From a checkpoint of a small contrastive image-text model.
Model: 7.96M parameters, 64-pixel images, encoder arch vgg, encoder norm batchnorm, encoder activation relu, encoder depths [2, 3, 4, 2], encoder widths [64, 128, 256, 512], text encoder width 128, text encoder layers 8, text encoder norm layernorm.
Rows from block 4 of the image encoder of a small contrastive image-text model, named by matrix and row number. Each number is 500 + 40 x the weight over its row's rms, rounded and kept within 0 to 999. All counts start at 0. Numbers have three digits each. After the name is the row's rms in percent of the matrix's.
After each channel's rows are labels from the 100 images, of 14848, where the channel reaches its highest value: "peak on" is the class under the peak. Only what is clearly more common there than usual is listed. The data: drawn human figures in many poses.
# conv: 3x3 conv (encoder.blocks.4.conv.weight, 128x128x3x3, each kernel summed), inputs 0-127

conv.14 099:460519485499510504484489464414521427551468557484495516479465446566500478491502478413467467564457507523487509476498449457482453487528450520433529587509542496460524568439447505515471472530483471596428425490470496537467517481414454529490520505511461473578500513547514505448498617506457496526457458494513478507596498539490490435542549533484470451474476558507475481481551532488493437493447
peak on: arm

conv.68 105:389430514461497557420447524504495465551519499531565485511551557465513530468482476516510470542392490586533572529576484484476453534488476523466480489530510522543434456521517490618421502464535473535492490410517568509460490451513518469521504518445487507521500487493560558529495482485451437489564510481513493502547542547479476472531458482452482473462457521532569520540494462454493474463470
peak on: torso

conv.101 091:425482493433525428480482512461521434526557485516448502513506459490496543558476488484520500557497505546518468497555486533505435621453535485502515520521467425459514531487430483467495500564535525394472533504507471498515502389519497467533510478437450490496510588481514515403496498491546425585494511519488501454519478440467533513477564449461463503519568541558541514504438539497507550485497
peak on: torso

conv.73 099:520473513535477526465519473495489492553441459468540417504491558519445485467492556471520491516482574497567556438494478452425468520482500553435397425448525524532524452409490496467389489508514525517518476507446515495436516435513425508519502466465483512498530501516500550429495533498484442461463487502479499528483561487473515500519569536529460423537457594505525475498534479522502401463495
peak on: arm

conv.61 081:516550504490535443510463531476583523442548539492428540527437484512448592489467502570476439558535465518489535476534484513501464464516507526470534528509527459469495436464534482471387466530437524485533547469459538505432504451529478423464487499472425536547498467551548565445554558518518500518547452504501518433611530514506464482505494550503453494466454527479512509479493484445523489416472
peak on: leg; torso

conv.24 097:456534505528549454507465464488489438476446531521474449505499491465462429423533515450486451527512533526452508472501488503476459482560483541438550535513499526517437543508518520490399488545582521450444465580484562495492440451399402547502597427469483485513575479429488485502480564455520448457519512476540465480494486542458503513528498563499464485471479556496508513502480546536495463548523
peak on: leg

conv.109 095:496527493506499450528497457484619462460448528437440494523457517554508492449463502560451411475532517486486460582519460498579460475465410505529543483455511471496452549500447471534471506504440490501477545517508485548462518582513513522480467513456485497562492486506488483467475511420448512451472463477494473446592418528519509535415529487479471444489494532411450477493518457561464444499492
peak on: torso; arm

conv.96 089:476536474509565493540501506435524514497487432483426481518505521403560485543533487566470456491471517452479501446527482494465437493457383459514570388478507533530415506511461482468419470521481471556469537549453507505523550495543451533478442596507513483496485531522513545514495542484474476513498559511486507508519418479527511544529494488464478564505444538453474548515487452477411441519475
peak on: leg

conv.54 102:519503395474433456521507599488474529532556484520442456455462519567626533518480471534513512515503483495502521578512500524486497486482463530530494526479489482540533394479516499497445473540525500519456499529443476508493544495488481540521478506485465486523511508539494539484491472573468457473486505515519602601549479507468540342525475485531458478486526492577486440497471474508430479472510
peak on: leg; arm

conv.45 092:481508534460517474505428478436516485512477476442401478496509470500468547547548523515531520487511494486486493484526557442473400440503510551540559520470477484482507485433512498500458558454478532578591484518444466458517505577551583528529533471479577468496423479584537457585450478495468540452476527525505507434498542483548532488451433541499499467508476521500534559573503515473520438475481
peak on: arm; torso

conv.69 101:523527479489471482475498413414505526481477557460469508487578493513497576514565467527488475495503509483566499547505468497552483470492504518467514466458424514486549478491523480446477500506485495507564453517493414484421430482533515485483483522507515441536547487516511522464513564522469478492508505519499428443495501512530480421509509505453460498512559481486533526483476467467730491545487
peak on: leg

conv.22 097:491545515518534475468574516507537511466552491501451466516453493484459532490402505488517401498415523513450502515505441466548505471515616491536546616499510494502595466518507481478461499497472485446463582468478498509488522393535508494528469570451409516490492565529575472468568491482530455498484408495476504462497535462531537550446486458489485510537502534494519464511480529512464468502484
peak on: torso

conv.60 089:439474503499534574489481477444502474433525492456499466459489463452496456480457520517527520498486546536489486425483469504481517511462516505559451479508484508475521494444497426463457421504511472507552540580483533477512455510519553507412475481524451518515540474531528420629481485487443446493541477584496494560505449527500447488418465469474504528433451495554449544575458526497501442553579
peak on: arm

conv.117 103:511505527520484498482450445430601449494439489454482548507478403522470587494488522455510470479475496510484500525478485550568417477530494539491591466486532484478448562491500513462489485490515474478531528474463505543437474491510431524453524526560429507604462446483502465473422492527453490484507530417477445502567396515462514494511488551415477475531537500472458503493470437542488479478484
peak on: leg

conv.48 101:512413516466475478502544522528522508457498542433561460483480463462534539487501507487499494489439452505455525543560515503471527550530478470499560484531473477484449507470500531579546438387474548412511546424476470487491460481485504517501474588586476465495481505523640508558460498483470454499478481519575520508500519453477514508499511534481508462579572474470515534576470540579500490524474
peak on: torso

conv.107 110:499546659466507515512465517481507485489463525454469472551456518618384483499507529542496461496502547496467488510517483493509440483511555487556543512519568492516489443540519498496469484510411546523507477552454519451456413522447481504498501494468551485458468542462441513479527504556498464482533461515435568494457446462458565591460548515490535511480515484510496511512483515432468464554539
peak on: leg; arm

conv.112 096:456537459465544513513469527534454499460499480458478501557509601496470536497474522516491464497546505521523459478487470506490425444517554542439468509485501496536459475498609500503359475521458526552447518567513486554492506426480477536527510472517597507510509502482540459507479552479415549445514496537555532508458527513550508483456550478454539574437453503513491511466501458472516407522582
peak on: leg

conv.52 096:421557484479468589481518440515480507509502581527493512517494473411533517515451506479519519467518572504521480507523485525461478522434511465532406463462502484487476519462505613465426454504497467544503458510521505576487507459453482540539479526518482500549507503532505436529519491501447381560441488554396487500486512533552520453556486456469478528511474540560495503517548527540516404472448
peak on: arm

conv.5 089:493487483443605497528524506607491542503465513566475494529502525468576497516543463550467472564557473467474520529516476507505458482523550513558518502534505545533434536475552463477467508518570598516497511454514505442461525487517521559561539472472558516497582484499429479521474517448485505505490524508436484511489536433488464508478506562512521493483477536483645429535464519408518505478453
peak on: torso

conv.30 097:512524464513436502491445513419561493496553483505452495420437488543455540493434506438508522536509503493488508545524513531495488523501439565479561440531489490445535501522588488516432414551479555621516519541513490486514514465489496447467560487500474508483513483501466508486531546508477497526463442537461509518506396510551533388588473524482484522538492479548473533531528508595467454484477
peak on: leg

conv.111 104:579534425456527549504520502517505451516491467465475473520485526503480482436477496465459504584514548559490526533531471513571456474425462479497579536474544475536508507461472487456494586500472443510503532494448445536496488413489519425507514525453519437500410555529494549510473517484473522500503533522527505517476527492524499475501507425496559410590452459478539611565521482506521437543441
peak on: torso

conv.120 097:523422527426581497460486524482490504505521497455439431517483472469529504466522515489494470522535515570513473468575509501475459581501490525524467478498501543405481513521527532493483507455457510503536494504471502461514456485502479573485534492465466638520477506487502473568454478500495487459489512438598489508606538522491498488431501402431478550444487467498528609574521505510455489531515
peak on: torso

conv.20 098:502528468463460520469542487486535513463485557502535468471487524522437569515479507468429366568481501513496542536480453475590447507509489515418450513544491516490506439518570490614460477507434489500499545468482524534513532427498502548495453525464487488538552419468507505463539579553458562529519454465492476493518509483479510512516502614466444496484459509496463528516517528536474406473474
peak on: torso; arm

conv.40 087:524486621518600487486427449518418489484506517502481471462500491559419452473529457491469475538530483529490528515505469518555461488519428470495560484517470465465409458520479517490422504487500478488413531489550461476559560483492497518438534514439556467460455514514474451435542548536441482496480588530467482453486479487514459501434495493447492545536499514492514537518486588484422460505460
peak on: torso; leg

conv.66 094:493403574457499569465494513540504450534507558511378490502533518435521472542479626485535496459544511482482491548546491435524484572454504483573503476495501514489529512546482566445483452493572511541504483419505558437482509521506496544514553457501502486507446574489502423476506510483464441613483502442471522506504537441532471517574500509478490509550541496518476510521497500529495469464458
peak on: arm; torso

conv.37 100:471546507499567497456501487463470516489513542511425557513516494470405499499517480444516558515572539513555466454538496521497439482527450500510588514513462462514446475470528476495452489486484534521543565509462581487548560451479526512533497533530475484560490497480481460511493527582472496509562629509525542499558515522421510465488569548461479484522496441424482491505522533440399461423478
peak on: leg; torso

conv.8 101:482537506551501463503498489609493452488526455497455539499493520534578505499510437575501477466496518489507483472464532533512450467526555479498591580514503489539571544528457455514485476493470477500401451533489440477497483549418521597474467468605500450540502431511493481468491483488465476523492495559442487538481525496481543511514530504527521526519525468570522533450468477462568411579567
peak on: leg

conv.106 107:489496470476483488548444464498532444549478447482461498532494470483497552497435515517489456544594504393583499516521459517548462554591529488481488502552479500542514540553524479428462481549501462412456472580563466492469455439515510567447481437473477446475486506460447513416527533506466447546484523473455534515521514475456516524545455501417459480496486559460501448461474500456525499458471
peak on: leg

conv.119 080:477510484564448520517454488509487450499477446569503503568547424491471463495480610512461441508465452520509484528554558467521468497515517517476502522464503495502466487562455490508428408473469449485480473498521529473436480525474393406496479454531556495529449515493472471401521532460486509525488510493470486483520500615530450456494489392515517435489501454519552524459537478535469549531474
peak on: torso; arm

conv.118 104:456517505506540507504510468473493464465483495530490506535486529536532538526540474480481443539450533484537527512552508579501411478521539498556499490532464422532479471533497464502366519449504514502523513492447524493426537495451487536478477409519520456515528497500470507474554514498466557501488543494488465484526530476466583456505580611465464430564537503476544498633479487475542402513504
peak on: leg

conv.71 103:517501419534529492634546532493549502539492454481472520562539492455570483494408434549517433547479547494495445467510481479447436460485514504512509488535488424535454540464495497456457498525511589529435524609540510513455498525429492458527468547507445554448467525520536460504550552453433442505485473504467491514486509532479498510505550532534494446517461536470504527491528561478501430529500
peak on: leg